From a checkpoint of a small audio captioner: log mel input.
Rows from block 4 of the audio encoder of a small audio captioner, named by matrix and row number. Rows with one number belong to one channel. Each number is 128 + 32 x the weight over its row's rms, rounded and kept within 0 to 255. All counts start at 0.
After each channel's rows are labels from the 100 clips, of 14976, where the channel reaches its highest value: "responds to" is what is common among them. Only what is clearly more common there than usual is listed. The data: struck, bounced, scraped and rolled objects made by modal synthesis. In brackets: how many of the 100.
# convs0: first 3x3 conv, stride 2 (encoder.blocks.4.convs.0.weight, 96x64x3x3, each kernel summed), inputs 0-63
# convs1: second 3x3 conv (encoder.blocks.4.convs.1.weight, 96x96x3x3, transposed, each kernel summed), outputs 0-47

convs0.0 [150 158 115  70 117 126 101 125 104 129 114 131 126 114 180 109 146 168 173 133 170 155 137  82 139 242 137 161 164  63 101 136 117 154 100 114 167 148  77 132 112 127 109  68 115  95 109  89 121 123 148 101 194 116  94 121 107 167 112 184 148 138 131 133]
convs1.0 [106 141 164 154 102 147  58  69 145 169 189 102 167 135 160 138 121 145  99  86 115 109 124 139 129 129  71  86  66 123 160  91 161 111 156  38 148 145 151 151 135 144  92 161  91 101 131 137]
responds to: repeated hits (61)

convs0.54 [108 193 175 123 150  93 132 107  82  67 152 128 103  78  98 136 134 100 139  77 122  83 135  79 148 194 164  92 207 125 129 163 134 134  98 113 121  90 173 148 139 139  44 120 148 154 157 121 124 119 150 163 111 129 128 171 127 145  88  96 125  94 102 131]
convs1.54 [149 162 189 183 202 139 122  61 109 157 105 102  34  83 152 106  85 123 140 150 100 154 121 148 137 126 127 136 131 108 144  95 197 148 112  73 144 171 115 140  94 100  83 171 157 124 140 141]
responds to: scraping (92)

convs0.55 [152 113 140 163 132 171 117 152 103  85 122 145 142  93 153 151 109 160 148 118 215 144  97  99 132 125 101 145 119  83 104  84 138  96 152  80 100 121 184  98  92 128 148  87 176  92  88 131 133 153 182 164 117 162 186 106  76 153 122  68  99 172 161 128]
convs1.55 [112 126 184 110 112  92 159  95 129 132 148 147  87  87 155 128 147 190  83  92 114 118 125 175 126  94 112 159  86 125 159 122 234 112 109  83 131 114 131 129 122 174 149 128 206 143 151 110]
responds to: repeated hits (66); plastic-like damping (63)

convs0.7 [102 157 104 134 176 103  85 148 168  91  84 137 153 155 117 146 104 138 130 103 199  83 116 117 125 174 106 170 134  99 124 149 105 115 114 132 160 147 121 136 132 136  67 181 122  90 122 132 109 185 111 166 219 128 122 106  99 135  92 101 128 160  93 214]
convs1.7 [126 142 146 180 125 123  75  97 150 203  99 147 115 132 140  87 132 160 157 120  99 120 120  90  86 116  78  52 130 131 137  87 135  78 205  90 136 146 168 180 103 150 129 173 108 110 113 144]
responds to: repeated hits (62); wood-like damping (44)

convs0.71 [119 129 156 122 164 153 116 136 105 116  79 158 151 127 230 155 126 125  91 107 187 240 159 134 103 174  91 112  70 176 153 165 108  90 120 128 157 134 128 130 118 103 125 110 159 138 127 116 138 108 119 149 118 155 134  84 159 131 103 168 145 141  70 134]
convs1.71 [135 159 106  89 101 122 117 173 187 123 136 110 121 110  69 134 107 166 114 106 162  83  99 170 197 178  93  86 103 107 132 111 139 147 121 172 150 132 137 110 129 173 152 186 114 130 119 102]
responds to: repeated hits (72)

convs0.3 [124 131 196 142  88 153 153 174 133 124 169 104 146 144 152 163 154 123 167 118 145 156 111  39 121 125  92 181 155 127 109 123 113 121 125 179  77 168 159 100  92 152 136  73 135 184 130 122 112 109  81 119 132 135 165 178 133  87 123 100 100 181  85 177]
convs1.3 [153 150 122 102 116 149 120 119  97  75 140 117  69 135 148 135 198 141 117 109 125 138 195 164 178 115 136 123 105 123 122 121 116 112 117 126  65 137 139 108 132 143 120 124  84 173 103 170]
responds to: repeated hits (71); rubber-like damping (48)